{"image_size": 32, "norm": "layernorm", "mlp_ratio": 4, "positions": "learned", "weight_decay": 0.04}
Rows from expert 1 of block 3, named by matrix and row number. Rows with one number belong to one neuron. Each number is 128 + 24 x the weight over its row's rms, rounded and kept within 0 to 255. All counts start at 0. Numbers have three digits each. After the name is the row's rms in percent of the matrix's.
# up: expert up (model.blocks.3.mlp.up, 4x192x192), inputs 0-191
# down: expert down (model.blocks.3.mlp.down, 4x192x192, transposed), outputs 0-191
up.76 123:121140111088148116147117126134119105170150114177124163172177109115129115147132143109143124104081101076108097139157111090125123135169119101058137101117141113129099104201162127118147108140125130126123139117123160163133101100136163130154160145154142144168151150123124125104142122108144121128146119140131070122145109141131148118060118134163159138107132125111154155115131118135100113164149135110118135161174114126140119119120113134176196164123098117086145107133134130138147123174146135126122152169139083124144096111116132091112114120113107119125129147051112116124104138116136119155
down.76 146:147120104164110125122130098095150137144083166145110144117145132166130139127110126123173145174152149126134178112112122166134119099086166102132135130090073109132107108153124144130174116111109112119124146141172156124089154123173114122171121120100158093132140072119128104112122135098116171110128090147136140065097154145095150143131147099110121075107097148145115142140113105113162186116123123127152133114121125115131159134120137160116097097150124125136120089138154165131139108154106141142136107125137132143120114121122124074158073090112089111128114145167101136106158110157137105080
up.77 093:139158160094132170132113137129117115123115119136125114141138115131164210092143112121077183155137132112107140135146143119129078140144134136111136100135129138141134129117099164163086118084200116147123149119158117130148104119125151104123099129118134151091115071107155113115127127104138134147161174104111119140146090098151065104115090159148119130138118080149162118084163142133142108158115121153115092158132068180117124146129108132132106136108149127167111145127121122152133139151187117139120124113121148138095113115128171141126128127098135141121131113132161119109113148144175084105
down.77 091:120112122141151121145138130139138152125111124136156145118101127148114102123124151140141122116072120115198103109130147100141119109148157140083141169148128111157118134126127115084131091095109134104144145147150113094108139154165120143108166114145139124134169143126142150143138138116093166142137110154126064142141133171057121165132172077111088104122107140101135163122112129130075122117120073136165158131179113095114115142114110141112120124134084139168141122154085163129137122121069129119152097094140126105118123128128145077124136102128070111115138132122112119145151084171159135132
up.78 103:096134132146133122163135138131130115129070162112136174127142073146107105110085154111129129104113125085089143122124170095084150093128156101112161127073143121136145137138086121117109104113117110117138179121154158123174124124119135154134147146124142107136174079145119120118125112120184179104141179111165127163131144116128113096117125122137138126105090128160107160139109131149133113115141152147149125175149156148176152168129133102093167140100103111105144108147117146129153172103099125118147149146127101129116072109113121107134149158132100116122138108103147129140087116074101160123
down.78 096:147106147100110092106127142125116122106127101136140090118115110168130129174102133164111116135130157141125118140097080174090089175105144155111132121085123159138090105125128159100108172165104097119113115124147130095111096139108137156142116093115128126123165182089144161122124127139138133139118128128093132134130116169123106124121092154166085127160119112152126152119117155140168122154119077115099160146167108135119161097132149133134132088165130150079130165119127112158149108080150105122111166134128135158132105180122108075112100119089109139127177119167107110140133149108092116137
up.79 089:138106112144116112154121127136110115117177129094127135195169128119154123124121116133112126120114126143123108107173128140107076141143132109135165089166151086168127131121144135159104126114102111109154141104144112186094104094156149142138137107140154103134151122088126145142138145084153101141170150129164118116150125166137093174140132064139107138134148103161174129101163127109152139168133107129128161111111139116129091145097125126142109120099162132171137174088090119133125138101127104128126116095112095077117146138108139090092130169102161102082138131099158111107149142112107112151
down.79 065:128145110080095128113142162089145212138110145122134134154135078168117125182137131140109123118186096100101150128101148128111143128138109138149146096096140152113114126125104152104130113097124132123150178103149134140119089115130151138111127145138165159135119119126102081104119144131103130128121122122100135000169126101154152106115105178130136140137106130126114124153146135147132118132171112153134129122119120127121084118173109125148107142115129140137157176132148143105125122136151144165109150159125135138123141131129122136156123097130119148162121128116065130163145126094126155103
up.80 071:108120117169114130138143108133163122123149108118137142084134124178143129119082122099166133112160162130143148113122147123111131139131110123140107150126136132118131144085183171131076170094147122112130132115115158130141143132150090110145143135157113123134125133150168126164144112138084181144100178133098120136121113109127128096142160173193116102083104104164147135148125158100159133109096120140133127125127143144143107103122131126116104151126125142130151195106117159135111083157101136138115150126114150128112129107122100057144128150097169157120123130110113193137156103187127108167
down.80 081:118113138144111131121118161149080204156117138148149155121091137131110143187158120145119109126148111146126095120124119117078135139127144147109126157152159129178109145119101112158130090170131126150133111090156126129141150140112164129149140115142122167137161170147102130085126139157162067100126111148155111087125131155137154161086123096084123137145121148112153132108125093132093138115164089119157139146064120119164091107120139161120171142122095152121128145172107107128111117129101122118140125135136101144131121141122117195119150088141099109109133146107152115139100120088097159118
up.81 091:121109101104082129111124132130105095155124133139163154112159123084144113157109156115124152125098090079159112179127146138090102146121130120078103080111113149156123119119136086105100143100140148121112174137106117147160081099116155111114159163133141092150151158117141102127144103103149114155154131184133125150140104155115148169103124117111087149105094162124147133091160139128163152138165178121129104092133116121159125112145110137139170151130135126180133128139139140149144095128149168132110097125176115070112135125102134093134115148121132122090173124141145156123112108105093123133
down.81 123:121118107130180126104112124125118122118132149148160085144175122135143147140142182109148112125115107145159128148169116107163096139067143097118131177155111148123136164138117149119184136132103132117134101082146132153141120144123145134109117110155176077131135152114099157136107128114119139143160179174141143153171095146097112156141114084093130106097125117105112133117155141108167142127120100132093110105178139111091149179106143179131170114122110127151107108138112118093110117105118076137082116104136154116127144092158132120127092131135158089131114158133152156100155125124133102131
up.82 118:118118111131119124150109083124179100168162148125123142150179143137164157103076103097133120107111157099141082142113159191093146156139104129087125108091110116126121142143179134117120143136133093083133140145120111147148139136068167170161129130135131111145083094141141140096130100134128116117110142098148153145155068141136107145138118119120163090148157125117119155133131115146126122149129151102134136147087089125171153073132141126153127106170090158126092126133122176130158137107104139106110140141145122128153137141079144139115108121105097111154112159124124156147143166112160108140
down.82 131:173123111104058118123116114164129127139089181122125141121145152136169150135125113105147124159157132132112144124136136120112126122113135141138154069118113174151151148126138107164124090162137103099129145092097089129140154143164132127145152107159142118132104111070162120115132141147097163125104095129086126130110151155120086096152124153104128131153140090136124105120142164112140137098068094147134148088121124100099149147098125143135145122160123116131053108159115119138080123122130144128140103198143123062088120146132149120132142125135121117110158085127150157126135117135142110095
up.83 094:094128127140147116167139125123166097119123156119078116182166048187132145117108113138125109128117158123136129162201107082058109114092148125129159131117132090163119158155124152089119117124111093106157165099147142127120126147146159149108104116151131113153151142116109117156123149133102164099161154103136076151140124165077131141105117111127132100114137103164104153126112114127119135102110125145171114148173169141121154123140144138152128152107134119129117105127147145158145121122143147122105116129147093108131134091115124101123131137129078129130118120125160099168133128121077103150
down.83 104:142102128107141183111118117168124100128110146142090130126122141135111125145102139129185160147121137110163096168118132124134116129083158181099177100139114098153150144093120142144116107146148120126134115122122082082078113177145130154155109125138092135111139173135114146122132151132104120122124141131157110132124129162106107153123121104135103115144142098130147141123133145098097113123133126089127164117139135075125101100114153125165154124107126080178107134150118113151142110109108066127153125111124152112089151144157125133097076153120162140104146149128140122168073145100059175120
up.84 141:156196108127166153127128121082110104116155104172121151118143132127160131174130157149120119106130130133138121139117077085101080112122159106099129134140100138129160171138116111140124132101132131112116146078091133134146147165134145135107124148117146119122123146138096160146103143171106153104107108131167093165126112118098137072093147126140130110157039138143134116132142101095153110112121140151127129114155173140121144152133143130143145127080127112126095122130159128136152101133122142133118132182137147125180123107159138148184141109079097123133128116133122104124157097153135069160
down.84 154:173152128121077101127126150123149135123120157133140127142176144126143163054124083102096167135129112106099135143126138128139145122168132143147099090152104122121123138123154076168113129134163125117123135126103119135111159127101131103164108117103100108110120157101144082159159175140131077117117102110148176107136141179137150127106122169103098091120122153141106106141143119128140138108121100131109078082148120151113133149118145111109102135134145119154114129113171105139122160122155106114186131167135144129136066126110132109120145166106099147141105161092142098131134167110172102104
up.85 115:144121085097130156121125126101171105176157106128148167143141099145125129136116118129130113117139137095100076128158144143119184150177135139117099146155151099111152118143135107092135111146110136137162129136095136124152113105131111139132133125194141142116164139120136106108159129127138145100159119160165081138136125148165069125096111131160131157062129163176133125135143139131108099137146145098120126094168176114152139139128144113182114103137139109082142131121148100101150120119167133142102130117104120095164075122118090132115112127112088108114167112116122111155150189115121142151
down.85 109:156121132106150152160118127171140114132170123165134158103129109135187156174158149112124144091121110122135103150134143131110139132144140152090152118183127121136127120136177128140135122095146081117116113110088103127172131151117141147151146094121113127135121160151132130159104131098127147112124151138133075143101133124156077142110097113119156082106162139095166123116122144118094091098124169093133154148131111176133113134121145130168172124135128135127105096130086101073116142069089110143122134100147140111114143098118152184091185105120110097138105133129142125121130123184113129126
up.86 088:119114095153188124141126099093135089149111126122129133136170102167074168142104116126129117138087172146148149151149128094087121110104176139086123176094133146143111138145120105119122139128171140133153154101113125138117078126085134123123096121130131137119184201129130125154122104082104083146146110131119114141123142120056154136129095113119145139166118182131148146125128143132130137128117160094116092159127129160135163123132120155146177116167123133116090125120163171142149122110134130128113116134158129121124095097104117146165142137109091117111131126116177112113118146099137106149
down.86 108:096115137166154129111116153100132099140138155126094134149129128178132111120124132131199140167124119099159123181130116137072144135141147125087138148146112138147115150086114117118103182100132156129159151134129131133112111157143136117111110138127109120130149157097106150157121129086099163121162125127105111155105163140109158162151103090086121136136112164098146113119123115118120124113100093123130109129105107124118149144151160163117169113157065104138086122206117139090145132074114102136130110110116139131140097084173110154134097146156154103100099139113178127122121115129100124143
up.87 092:122129145104114143095103140133100086157144152126159126137127116127149118173143111136122137151118145078097113123133130136121152115122177142122117177138150104139099125122109087111046118099136159153112143118145142133141085106127176114142143149140129127137163155133104111150110128125098121162154103112142115151106137140151110145111121083121115191152154189145141108131135109148121076087136144099157133125115164128139091099115085150136157108153168158142126126143143143093132106142081149155142132128093179165155141130140106154144088133117090152128147082151168104139143151124121181135
down.87 094:102121132143123155171099138150118089103149103129105155147095132152153115123156087148154157132097118108087139134130117117112131140142111109119076131157124124121116125083110111118090136144126127161157152133102137095142067120118118109122145167109105118120149094082115136121174149068112107129124117121143105144074167128105129156090116093096152150146155109120171095118118108108126115141072145147129128110091137077149159119112116157129181138133134163144158103169119129109092122131145091120107103100099162136094154112123108139119095125140140083121141121156161096114155116182110137158
up.88 106:162155091126149109145124125134112118112132143177135162132153134107155130173131149151108126165117154145103120134127146131131079124113145140119182116099134136127143153139127121128135103100125127121093130060108137091121125129137119147104171132077130086116142159176141177142140122179120110151078123125120116153117113152118122096135114117154104125108112108122121143124134125062143094125120117108112100088132148135109126133118157130131181077138131115116108123141135118110134102136156161127142101175136144144217144095157118139126143080092114159137108099120156096134146105184172115150
down.88 091:128140178139138114140152151139130140140146087132073144132108160209131170098128152095122112109128146110104091124148105074136125143095117123140111100110114150127145144121184101114095147086149138104152118108104126090150167126131128195132091121098124111105105144105095094093115148113139141147108127094122137122112134132126160122142113122157111100171128115151112131068141125117092128134122151118119161134137128136096096153147111127147127145116127215151128134109123135159126160166071117108134138131108171096160157132122112125143143167122163157133088154106121143138125137117146111159
up.89 087:136112124120117141172136138103127111098134155130159132169145158134150131129105150116085166113111114129167121179140147140110146152135129101115122097142118153146119138160164125124126120082121126096086149136131122112124072125120160138125111126137141097179148150145136119137086072124177079164156113155108099154148073096126122081103122134072108139133073132157151151122140168126137093119128116122137102134139108159124128148155096147117145105161080140119112124110148136155133109134104154125113134146150086099123106104124133145124128099124103108084149140116143073127147136058173103105
down.89 103:140136141120129141146134169130120140120137155143158066129145155125165160118143141127137140116142114149165095142135128147165143143143134137142116099145131149113100142103136163140141167117138125135120131065134122127179137106154136152137110134141118089074136144120129152156111121142124146156158163202091117126162106116144123121138121108082127137105122151111178134114194135093143129161117066127103141115156102112087137133139118152102151094127082098139113118132134111138120174091097052122099119101126115114116108135177135118134126118100129145098084157135150095131135107068111122114
up.90 107:134186133134138168126106123109117115135169154157165142152144119117086132173137130133115124141136106152126140125109128098136104067126128128110136151080125135133132107142101160143125150111135136120080123098120143160151178169148130108109144127113140140116144124133107084163167110126115149141122128163167050138104108114118126140129105111140106101132131120163119140077163125055135117117121172155113156076161189119131114120117167132145199120102119103105124137119152129120115121137137132108144129145134133114112129136125149098155155154076084101136120093124109138123152103133129097182
down.90 099:156133139139069110103154118155108142153166063107103105147126136147103128159135135135147103157168151173110140186142158103122123108121116135093185104083116179127132137134169153148103147138138153156142115140110167148113115154112108104126144133134123140112139092129118136142120165121130102084145151115126161146103116169161112086127117098154110101152136107125102137135113131114126124149137120146094120103116129157122137132103116121131116145109124113106147126097113112086125124129111150162120114097153101153117126100099164133149143153134155105146143107133097160109223079079079123132
up.91 094:104153123146157176114083110120143119112150121128094129160113118094081146137137119110125146171119147136151080146160141140118146108112112143139103102082147120119150155126123137120065142128148141135085105120088134105170129143097123129143122155136135090139164126145148120140152113131089108151146147083099136160122089114152131153125156135156114123092160139070123147115133173160106077142125137116146103120126139136140086124113127127158158116137132165098090127098161156122114098111119130114101163139104151102137098125112138122146158108109118131180114150133144186145162163124113083203
down.91 099:148186150100161130104136101168133143099126124123116129112139148101156114096116128173086108096165116112100142177127105113139139139110100147173129122128139117106113121124137120137110110151137125128172098131175145119129119121136111133103106175117124116118148082127116088106085116101171133109162141077141142164148139104091123066126128123090159112119127105151157085171148113113141170124103137186159149134087121151157130131110107123118102151146140132134103122137125126143090106140108136109135135124149113105093133069083117153123122173141189144118120154139169126140093144177146128124
up.92 098:114113094149110129146135107145160106130152136129129142133157130130148153101114139096121173102160132105126117179136146143105181160126093118126111097091115148124122104147124108140104102102131055101125148154148151149161115109077114126158131109143139115177189121140139114142145067126144147106134107098129110143142114126107107112133145155162104146142140140136117146106133157153149157087125109099173143127092151123178135101132140091162141146175116131145102129119130190139116109106121151140084141147118134149150107117067124143092119137116075146137134130099174136154139175114111095146
down.92 084:134144151125157149158101136142163096125121140127153136135138158095158121120115137151138139107168111124118171140147102086105138136065094110142145164128117158127133162113096151141128114123125162139136142064144138157160125114146125140150141149112142102129145120111096169093110137112101144119140146106128155148089091108120107088135122089127138152112143108112185160109137133116163137120128117124181143160105163090071130117139110147122129097160151165165091129110098143157121117153131139162133148163120156123111115112109131176103107127133152156171130203098130100083114104127135157083
up.93 095:095165152149151116126117118109117104113113107140140135101154127135151155148104141136140108196102163124163122151140153133094107140107137139115150125122103138122142177150159138097115129110147134106158131143126122082153129160127170153138163103093142090141090104153132146142104096143102165124101141092175100151161088126104135125115120151108150055125112085123120154119130143102138114139094124134122108161123078178116168111140127127114116136131102165133121121132150148107121103143112152097163115150176176116155130142130154115140132136106149121110103104160107120133116076182194099138
down.93 098:131141118091106143097130145117142137119133111118124130135129110117152139106154109141134133171174107105063141121079129118149109138095111151172178084125129140099125119125117133154113152088141160134129084074140166115116115105119106109171149160125135129132133126131135148120124128108147116117097151156146150105148107142121127124130177145118110158102151088127140159152112131146138152147082108104103121084085084108148114117111087113149096146125102126146110135093127131134084111093120110119127172135127147153147135100108147125166136140142187137134042175142126150134161118085154171151
up.94 083:121104151119097092148170096137146132117129183129143153078122109142142143175108152132124128086119162076112136147096167082126125147148151128113190142110091056128133102124087124068100157162095140111141116132137136144137142147087119093102136124148127124173127140129150128144137134113116084151120088162116108113124119113119139102125138138174129095175124134100127121107139113147121099120140140137101105100134132151132125108148111159141140108148138124100170136123119150070147066125115144140155153128095142131149128150138082081128103107120171142140136145160124158090151145122117145135
down.94 094:117150105117120131085130140119134118121095131124178154161146118157133112114160153114144145171137124137118128088127106176121113066132134148155063124156153200073103141124160127173140082117112121141143149153132110130112118108171105104147145144116110145094146129144110149139167084174149175126136154098157166130103106142086107118121109104103063132118167122135106111151131129119106145122119146071110136156116135142101146100131127106145106160105127183124127145123144142170152113132106110124123118125150083132108140124146154156117152124125118105153120135118115130181110098120109127154
up.95 081:137111125113124134147165107131134110101129099167117118148094143145130131123103121139114178099108072113129097107165103092117133146125136137152144102112165119158149149110161116136060147138106112107145146101111157149113102129105089140145128129152105154147145129150105139143102156135116122125121148089136144137167135101111138144141159114150150152136109101130163125123123121164108111145107106146155160098116134124180131155109085120164089139108159177148142162125125113117167160162058121125124130130096130169175146102091151116117113114101156152117114193101182132113092144125168092113
down.95 092:138102102137099125115138109071156134186128151150138121113176123149140139164138151110156127161189151116160183128121162177118081120130162099139108129124097102117114126127111154086173129117118144141112146141160131131128129159168168121127142091101166123092104118125125137143163157084123144105106110156139133073102133184108119134130102133126081108135075145118094175137110114118123161138171129111104124112158079134114152121150110143109135130115112104088128126179138135133144104116158124145109133138167120118137129147159126122124097095147136106105126117151080140120148095121141148095
up.96 105:085152111121165163143149093146136116133164140116169121158143139098073136180108148119127175123114097126122117111121096075135128095120124117138148159077135096125134102153180101110136175133115113126126135098128156124117147118121111105093150131151146146119115154138086095118126112123078127101147113122170098136142142106089115109097135149076129109135077162107155172105136132102147121129136127120152179123142132117204109149136129118140137122107124150145083118142142131159135150141122118115139120137150122117123122137131143112150144165116122105149123184055137162136122159138075108141
down.96 098:146115126150157138134119116178136057110104073139165155115107142169143144098128144145174126075103125145136136081131119097135115134123126126121129100128107135167156130118123120108135124086117104121130165165156144108145136144137096121153137148141143160150105121072133124115131133100125175141134113127120127123088136153077120140136184128126121152129123108160129150130100124124149192127126113111159156085150111048126158167115121132109129122151147151125093110170083143143185132155098127131150120147143092153100127107128096115094132144156125124118124135152151102140128118187159154127
up.97 088:135142141140109166113097124126117117126133100143113130124146148107158140128105147134134114131143155148154121159095095146119149104124156114102074115158113126111115060136120107123145099156126150161109146179131108136127151128090187143155108162094116164160151139146139108113144101123172104141148118105125162142098117132169145119123129116128114114101137145142133158139120124161126139185148158137134145162131113128122104120119167146156114114163103092104101138110115138132114067114140146124087145129082142112124166151159171158155110082106103125109141135168102112171120168067165102072
down.97 080:131150123136151125114121112130127123116123114142107125097141098150118104132127171144119111100101126100176142154163091153090146154093139117118100145129110085160089126119174119119123140076104143142155098134156099131105154128130099169105135199143122151175123067129097120110072121089099135141169132128162105134133158154103150128115114135117143092129067162134156107110131119131117105118114080165111127154096126075137130097142156110107151119150192156148155103157129140116181108088134099115102120111122123118116126094099096143104130123131130118116131135103143095098109116147141128127
up.98 091:116131181105108134150162082134197084119107101144117114142134097108095132128122151131124180138120124130136164145153111135097163128133102117124112144114170126140140107146127128124109192134128142104138155137120153145148161134119107090100131092153147149136113126144114098085143150096173148113147133103145127169144131110097136048127111174137124128104145117092104105124148127151146123126120109129173159144179144146132138133140173099122080142114133148130128097140151151155129121118110125098175139135133137113126122069109135137133103080122142162113116158075133160129117110178156098106
down.98 107:142141108085144131128132114189135128128118092120103139099131079081087117148140105158167179141142078096098125123110142135151143123157122151163120116163120139142094124132114123140104140121159092120161119163143121163128120113100077145185145156130099151135120087121132119146151136167129105149208113131164124110162125114103106109141130119095125115090180123110144125142140124133071157097109118105148131097115132119191118129114150101121130122090151085132190126134125109134102142113104117116151146115134119112164139113113088158103137138104150173151126142137129130101107156144118108140
up.99 098:118167102111139145100110137113138104157124120115134118118169160119132190148127115119136097131141146138125129139120145116143095166116109077089082119132114090139148121151133141131142084084145161145138123125134122133166170123092169129112145150098139147082133158121132119110108071109097115145114143136153119140129116088103115113088133171154134111172089119144121175151135151129161126097111140120124119148098095139120137127168160159102188163129108183137083105134114165083137119138143119187127125103114115091136125135133129117133097134112097132131166117111091110101128136090171082145
down.99 115:149157120110143129130099156105114136153132141144122093134184173098135143151135119139132171136143159138140148132079086161122125145079119118169121121119126110136106109110128139164134123125156143158079096127140125170162132096107183146130096143156132114140137070125094113125081094126175112125173091113173156133140114117112123096126124138086146141124115103129130109168125107142143144123160152146111136169087089122123127128128115153076119144140130105122119122100157094143130124131171100163113126141134087116096158154118153107152096148148150114146132134107093066142107161074124099125
up.100 095:106141157104125157162130142133102119151112120128118132104111093192152120097140170110144123168164130123099133101111104120119179104159125150103106110159122106112134138144132148157121094126138091143107187113154154129135115130120136095135162138105125084116145116124164091090079136107132131144114130158172138112116140112136109083097149155141109159102129131146146164141146124160155132137166120128155118130123109134209126130115130140092101162112137132121164096130123138116136152114098154105107154147156111140127103142140145056149119108105148171083114144163145140169173158110133137086
down.100 094:136137147106154138104126148160120137107100140118146123092165132139111125157106107172160109129123146134116095135078096183127107171091132153153099112092131153129128155117152182126133130146093164123082138102120161151129122116124115200163124095129145141148126105118145150131147082164133143146087154144087140126135113174148147111135127131141075138083116173142133103146165145128172109144138114110183131105136109119119156123158104113111130131156137108133151168112134132150144141090127109135130111129131112101086122177119083053140098162117151123147110147151130142128138096116137114127
up.101 111:155117142133114117118117127175167121126140145118171153131128106074112125116108112155113164128118120109157147183114143169104136137130108111126144123116155098122133139129109134146125142145120086128104122146155132099155109149100117115140121156151110116151190128138153107150179081163154113143096114086136146156140172125163115145129119170124146137108158098106136135131132138143121151090111100094148071160088153135155136110142139128134165155177114125152120120130128140072115089120105119100104137130112146126158100088074105120139100138106123163137186108130175157200123128102118144125
down.101 102:164144122131151103120115110101130141132108133136085131165141139125152184144098124118124116183126104145091119092151118159133152152107135144104155106175106113169104158135137100095084181152124105115121131146156163114085151129127104101113127135125136119097113124121078164102104096148102100138127135113129073144122126094155131124138156130146134127156095112147174112101115133141167111167107060115072158121139093122143099130125116121131130104117145145114124127101173126115120105135163119117091117137102114132156127159120119097163107121123097151139049113124106168126119098160135096117
up.102 086:135096104117162145097125156131140107102124150094150126138145124138124081113127130138096151110121149134138141118146117111128099136137137111115150096131157129161101096124106157143099120081068092154067148108150154159092077108126159111138136144110135135158146138099135111116096127082138102148124120140146154116184139112157118161112127094118116146131127069082145113134160153155191145126169124105103118178173141120098099128127113161156138140143151129121166142094161142085128100098139121134096156099101085162134127136096157150151103109121147102164146147118121091109149130114138107136
down.102 092:172110137126068087146132121149108089140130141142110116114112129135097135141137113129152132086096129112137112152136178097146147126158143144111131138133077158105109150139133125110129142099135121098128113177103106105121156122180093164149122127121113101094145129132145124165165104164083145135163108158081070095121162130143119121102132122124156110144109143129127124140117124107118117118121055106148146047154140098138181114110089123089135100112127171113113108122117127145110116113122135141139065119144129107097129131119156152098118150082074121124145130117118119147171140143104125112
up.103 103:133125126139164135116144112122140111115106085149078143107122157172125145121077103118110145088106095104153140147150087113113150158114128138123116089129142157140161166129128109117120133136170116098127151115111161146172116102084111138142149148127133091136093143142127132146063147195120153155101155087149102138125124138127174116142135127118119108166110117134136153092177095140112118114106122137131133104098120142110153100121117132110116139108095104156170138109143143088168104135131175140126095173113118147197161108095083133128112122108128153098134138152110155129116113131143067150
down.103 097:108114125128161160106102084149085141135088158162134121115124096118092069126135109165130131111089138106150072112132128113152145122098129158145111103139120120116121110119111114126119162106109144146135112165107100118136134144115085111132125113164088123168140068109139097120117114150164136143153088129168121101152135138104143161153170141118116155119148168124133061151131127174131108120140092174134157168134147102117144140110125142114107132125139107119136120103138105146161132135135118108092134080129111108152144117146097124131106145160151140118172106105166115139101114170071190160
up.104 092:178091135128108123111113116128132122163161108097147162171150119150099129143098111122138117155080148153154099114160095103138117149136131137150116125136121122134170099137143114108126151141181151128150111126104110098133073110131100162120127146140125099123162152158126108138182159144126100121123135079103099163106119147131155150148131090164123111123118136182150133166120102138144086079123159077101068081133162123127124093091099131150130094145116135118077133112128111130147133087146123124140158141105118109117147160143083150132119168128106086122178138138092121148131123108147116149
down.104 077:139135085132130158190146135120153105096139159129127140119149148136111100086154088144090126097141127132151143106081137181160136101147089154125126114116153116093121106125145121193117089140119138149112110163108121124127127118114149099103097107128120101149082075112149121142119100119112109150107100146179158120132139123150108135112107181134129155092131079140117107129130132126138163148170142147121125095112149142159148124151118130125116187134145081125128125071149073133135135135128142125134113136151149125175135073095145173149183133120085122144155113123118130094126136123111128159
up.105 118:102082107163122160134095065105166109183140136137135126113127141157145168111109128069126124136110135121160085142110087143103158138107101127109112159089092135122132133135157102093115143131121113105137142144120102175152163157083167115138126128163116143150085115152134154113131091128169121117100125128154114145156104120115132126134128112084148088147110137132110152162123136168148137145135113147128172109103151126179127105100112144143127156104130127107121142149116156137145117150094141141097144166137136112163141152074179153127133152100093109139120175128128162161103156119114073136
down.105 114:085120128151125099126115073132126115140108131133134098151162153174098099146140144105157163082105097150167098144114103118151110136112092124133154144134133142108149107128137144124139119129150128140115144143064148144158124113133131083112095131171123135150076130133140103154108159075121090158107170116093146137094160121156127131128143105111165087153104165133102124164174147140124109121147123132097130153121121097120124135148103121177151171179123133053161113108118140077155158108146137132123108132149121158142101148159133153108138142131135126127138101135121131085152114171101111161
up.106 113:161139153129167118109104099111144107113149121173127109118125123127131138128098160147089134149079069123119108168112096180124141150106140124102071137126126122133135182143108131140129143106101147080116133131138139132149131114116134130106153180092098121118087159179105154137140102158124114160122149120125125142154138108137152102137110130100149147111118117153136177103100112109116133149133131112126117169096135134109096127097162136133156091105144099156114139100106122148163127098097184150130153137136143087183112127128105145114132114089096152129128176155096155102183116126165081152
down.106 109:136120171171131102108143168109127139163116141130133130099109117150141122098142130115131104126115172068148158126102149091114117155126099150138111140162124150174100146129129126088125107076093133119118154171109122152165159107127115133120100127093164127116099144094095115124163144104105146128119102090168116137113117122218144120136092155162102131149145130181161114131145131092114092130143149121132129122171131129129137105156121116124183125125126136107159124137149140107132156120098115137112132142130130156093149142134115082103098148129106144179155112111087185092123118175102151129
up.107 095:153068152118115109125082129128117104125119175114178131159138102089157165100130132111127124147104122111124132169119147198120156130125100078110123148148136105148086136128163164176122163073122092101113117134152104172153128101115146140152122114112130128126152115096134107149152097099151088147127126147143146121142148130163127152143141135123176119083166125154130105114119126127123154152125147116135121158104121099150116137126153153140181158130142134159079158100085136176090090112141139139102134111113093096137106111071129087084135141115123156130145117112113158139132142124132135133
down.107 087:100124111100146151123160132080098182147140129130139128139107100098122159114107137113119132120113160101110114087118056134114129137145150150099117166158111076101091117135114125099105154141088129077126142167131140117089118121101135145087130148119160175108162072141104121129129156146076127127102153138141098099132097117142141143138120151156145136115085138104126133139112125145120138170130162116087123094140148116137090125121163105133157111125123119126148162097208135114157145134130175108102115132140152169143149158107141095133120111155118141159073118099110155120136132149100149120
up.108 097:103124114128160159092133124098120123157084110092111146083101148097061145142144137086162152138127114126108136116124146088139093112111086125108107082060131134138096130119108122101115127081086126146125133106159168163093142144094144103138147106130143119138129106187126078110105092114125149153132160175118141118123118099120118154135156119158120096161110134117129141083130128137135131138149142111119140145134107125124113142134134149100145131129121135145131143118168144151161137150145161160122172165115091131136128162134140112156173106126131178072131136122105133135184127079156130095
down.108 093:102160158150135096155146152204154145105092093112163107160112127107161136116121132108093098114113135137103159162130130122120125135144108155133161129156145106145134110112147149139100138194098108100121131135108165106150126156173122141119145125106119090117119109155126169142150134112154131127116122135128092145157150091115092110150151068120160189086159075118131124163121167094078121143088139126141139157135130162147183132127094102151157135122118124136165125126089097147103110146131128121109098107107137104119143117096163179124118151126122137161149122149132113120120133110096134152
up.109 094:138126143119120147101145141175131120128149133102141133194116108080104150163135114150127135166095127129120144149149089146143104081130129114137117118162153112148145094138096156133127155137137166167139105116169119082167121122156112175115132107134141130108141116104096119125165095097164156163146123090132073130140132110107115105090118139118121143106159130107145147092124111133178143099088137105127089163156136151112144142208105121100104118141124115146118136135143115156105104135129150043157148132159126160113116071109123110147121139107132135138154142119166112128107137104146118099
down.109 087:124115138104055137137121115095136181134115057112143099105149092142144122112113176123103107125141125197130126115136115143080167127122128117178138144120126121158126152129147163125128124162091134143117109125126085148159143178107089106085110129149127103153134107107115127128119146115096167103131151156103084119092111139138138121111187177108131124113125147124154171138135125118141118153180116098119113186118151114118096112126187126145130103094156111139135144094120135114105126156113134170115119133130106134082120126115070140151152106145123137122144128146113141144159109104115121107
up.110 111:143125092099108143102129125136135111099117148142197150150090078115086158105110155127098171185137137120095119155137131113131127077129125082161153149111133097137104105127140160153122117145096111085106138122156141118097121152123125081102121105153123179157148161100158106174141101135143086153132080128104107128131172111142110162144130172098109177124092128154146156106101124123105147138127133136146154133133160122151148163114164122180177109132148129170115148116132106121084111154137146122108105134114128129160140112101123082091123110117132133127136102141158110159123141130139119118
down.110 104:143098112102103160131115098159128216109125135156103112124118086093110100111116105176131143148138094132108115131143153180156149125122124148135084113120168120138118149120054130103121145127143145123126097137150132130095126092116091126110114132142113107131139102125142124114169122143135143159161139126119144126176087093148134135156154156123122136096132121128136096133126124189174122106136070153111094160089158151135113094149081120135099115089122101108142150092154141127129128128163115121120133068122141134106120132155108101157093110130119159112109147144152107171173137100110111136
up.111 095:111114089178135122145122061132146113112143115177129129105144138128155118130095176134138111153093120123165065160103147149099132148138126150118122143120130112112152143124155089133120154130108125112130138129097107076156145113103135152134138147134127115169075133168116159152104126162137127098093112059165149171173131130128139118119118130099125142105163165114116150140122147132139134117125124130144110141111159143135095133116156112170083104157149118091101140108084114114162124129068151134125152158160176111128178136161131157139140125114103153133120184148122120175124141109140141135
down.111 088:152149109146101111124149150110123135145103152094067165105161126112095108155170147142134104126163129107159140091104131121122166126199124183156148089152102158120142097125133113105144091114120145174113143137127120117087123137089139144124122139129143129137116150141127101122140143130114104132125162133094116112104163114169112149170101169132128094135129146118109100136140128137115145151146115130092086115139134146111138120092120137144147158042149059188133119112138164121136141101127148118101141143122145138181077107101130122164121135113135138135140132178103147135136141160139151149